Weights of a small image autoencoder: encoder norm batchnorm, batches of 256.
Rows from block 4 of the decoder of a small image autoencoder, named by matrix and row number. Rows with one number belong to one channel. Each number is 500 + 25 x the weight over its row's rms, rounded and kept within 0 to 999. All counts start at 0. Numbers have three digits each.
After each channel's rows are labels from the 100 images, of 14848, where the channel reaches its highest value: "responds to" is what is common among them. Only what is clearly more common there than usual is listed. The data: small charts drawn from random numbers.
# convs0: first 3x3 conv (decoder.decb.1.0.convs.0.weight, 64x64x3x3, each kernel summed), inputs 0-63
# convs1: second 3x3 conv (decoder.decb.1.0.convs.1.weight, 64x64x3x3, transposed, each kernel summed), outputs 0-63

convs0.12:513507495504493447499516488459491527531524507518527541510465493469457526506518529511513476482524494490498551484486442515515527473550554481465471485534505509508498539468482501488513526503504489
convs1.12:496534487509531495511478501486492476555459510535485503473477501472514485509465488459485496486496495495493500555510478486513504483518487490570498510504475533468508534480490547517487566511491454
responds to: dark theme; lollipop chart; items: eight

convs0.18:501491510489509507482559544543523443511503502476533518513499495488506487521466482499497491492508482495526504517506469434573499487493488539483518524511502441516497487537487509470518507515468506
convs1.18:494484486475509475518546502526483535542509506482478467509476532535470493507507496485507484485517499466506532493542527501477470475542511526544494505504591497473546514509518502528505494496504530
responds to: pie chart; ring chart

convs0.51:522500468514514507525526504501484530544532530457521515530472514449511467512496498515520535454517509462475530490482523540497519473517493506496446501518505519517506557459497492523493507505537466
convs1.51:503468477469456493537490539495484520488517496530492506450536515503513497498510480468481477495504517472513475557573549515480463487482475466515500519516496489491547511530511501483490483536498483
responds to: heat grid

convs0.27:501485498502491455502506496467502497473528494493499535577499512526499503501519566505504488488537493458481557494519444493499566511511490501473486494530502492490507528503468535513468500520501494
convs1.27:504487479495528499516505517494499526527503513537506530523457515507493505503496525490480495489501488552515541505445487489509448478528577475499504486559542518493489512481480504477447526481494491
responds to: ring chart

convs0.43:517514498520475517499544468511479506517473503524516526452489544459497517466532551504512496493498522485511416489513544538494508532464503509534498521512522519529485485479517509469526492490510483
convs1.43:489505484482507514540456519561481485509470505440452521451451539497474498499509493440484474493505523517466496493497521495518486472532489510489490478499464501489476490526475510527507532511516517
responds to: heat grid; items: eight; items: seven

convs0.15:499471488497534559499521540496503497501459500506493508465477503532534461538536498506511494468493509495541458502542497481490519544503518505481520537521466469516498490525514513443549507514497480
convs1.15:515527497494479433509513511539490485482456517490487515510505496468503512512486493469491507489512501474511545469478542468448448529499490510556502516522519489521454452543504507493515514480490512
responds to: dark theme; one colour; area chart

convs0.39:512505508510468492495522487505506473501492503564471522490500488512502519503528491500511484510501489483523521519531463549516447532505517513490479542535498451491502547531446461449496523524488529
convs1.39:523532508513496518505515495493514484516464507455478511505493521500488493501471499472453525500510473498454538422498512492541512509516494517496517519509448558516489496470526514521509501534527555
responds to: ring chart; pie chart

convs0.34:504510504511433492499471501495505536502537485543539456508498504481472509491492501497522551512511513473514504546494503496484495507531424466516521493479484514482502502459481499503466498510540554
convs1.34:492537470491466487518483447478498536456509510509495477457459483475503486507499524488483428489509479460476500481502468470494497486504472476506494511488442534534495490545504501496463509515528512
responds to: pie chart; ring chart

convs0.36:498492483493511522502500489507500507496434486519492535489501513532542457489469517501504477492473472516477481509521484488472512528492502552504521517501518435515530548534460519482537517534515549
convs1.36:519495484506565506497488458476515489511491503467480546490503498504513492520511503489493512499490519494462526528486538477523499556504501506523517492529525478539504421538486456480486474525500542
responds to: pie chart; ring chart

convs0.62:492488520507508523498509499530505466502488512503510463493490522459540493481505493496509495514494500524473473495472537515505572520487470495526491472548550477469520444508538485555525463495511477
convs1.62:517468465474501495521512555505501483515474524476492519545513505493537501495493486501498500489506502582508523495488523518525457491457506523518524492469470562519496546528501512500536500523510468
responds to: heat grid; items: eight; items: seven

convs0.63:509468526460483508523552534512518491434519514494507487544526472476505536538510433495497532506503504486532521504504512496509523499508479522502533497448521502473506465524518479512479465521512482
convs1.63:496548451505503513526461493474496503548485498488459531516532537512508510505467468492490580478496481503490499490487484502532487533496464513527514482471561503512525470509475503516525509480518493
responds to: heat grid

convs0.41:520528531456480467491537517507529477519513511525518478501466474420471483517504510503516514525525510521495447521505513511484519498516517513514516476450511525494507446497511505551504499513521463
convs1.41:507526448479517519532500504493491478524432507486481484480488542523503473498496491501502527472493517468471527469512535503526463508501502452517532507498512538534516474519459481510514443474522527
responds to: heat grid

convs0.40:512532517508525493499524545463490543477479512550496464477484510514522459501492501504512519486538504483486434488484496523529541501469551483487457494497509528505513534504506473503529480485520549
convs1.40:516495479505492533513473466480502507527555524503481543499478544445520501505499526489501501474505509532492524497540484480504463477498492531551527529550512512525463454496505510479509450484515492
responds to: dark theme

convs0.2:570532487477448476517494519488489497523491503547483537503497505520470480486520483527517491454496490465502508512494467521521459450503495490493469510535474518568487507471501500470506475490486506
convs1.2:513505526502490529517527473488488490464492504490485491505492501484511490521518477461465538496498495520473499505544490543492501488476485495541468492489423513486539572503501481496504478573507496
responds to: pie chart; dark theme

convs0.60:506461468511505550488537563496485527474497504507498505472475505507558522476489491504502510505535512511475451452492491533508505498495522454456535470493496511532503537490511508497543512500496458
convs1.60:506500472481497509533518513525492493511459507507505497509543453531478474484551487488474483481510513475528518458518533501467504498510539544576514495490545517482493472523493479490536505486533475
responds to: dark theme; grid lines

convs0.35:509548500510529496500504494496504519476510514525503517458528544489507484511497509494514509479461502557514509516549536514489523512495463556506414515474498475481490474531500507473464490522486494
convs1.35:497496478496507525518485475505509477463507514487493483487535531507474475503495480496483436488482504431535471447484468462515483495513488503498526542534545547532487501501489535519494532500525512
responds to: heat grid; items: eight

convs0.57:499520512511524549497518480481507495499513497564507521555487493511503497545493575497505490458540480496497526512459465493490482469494446496523480491514489473503490507518480550517490507535487485
convs1.57:480479466505510532543514514470503485498505497446477477481472506536501490493446509488512537504489490550531452506447473466521504471499497499516502532503490492480498466530517523472530495450536500
responds to: heat grid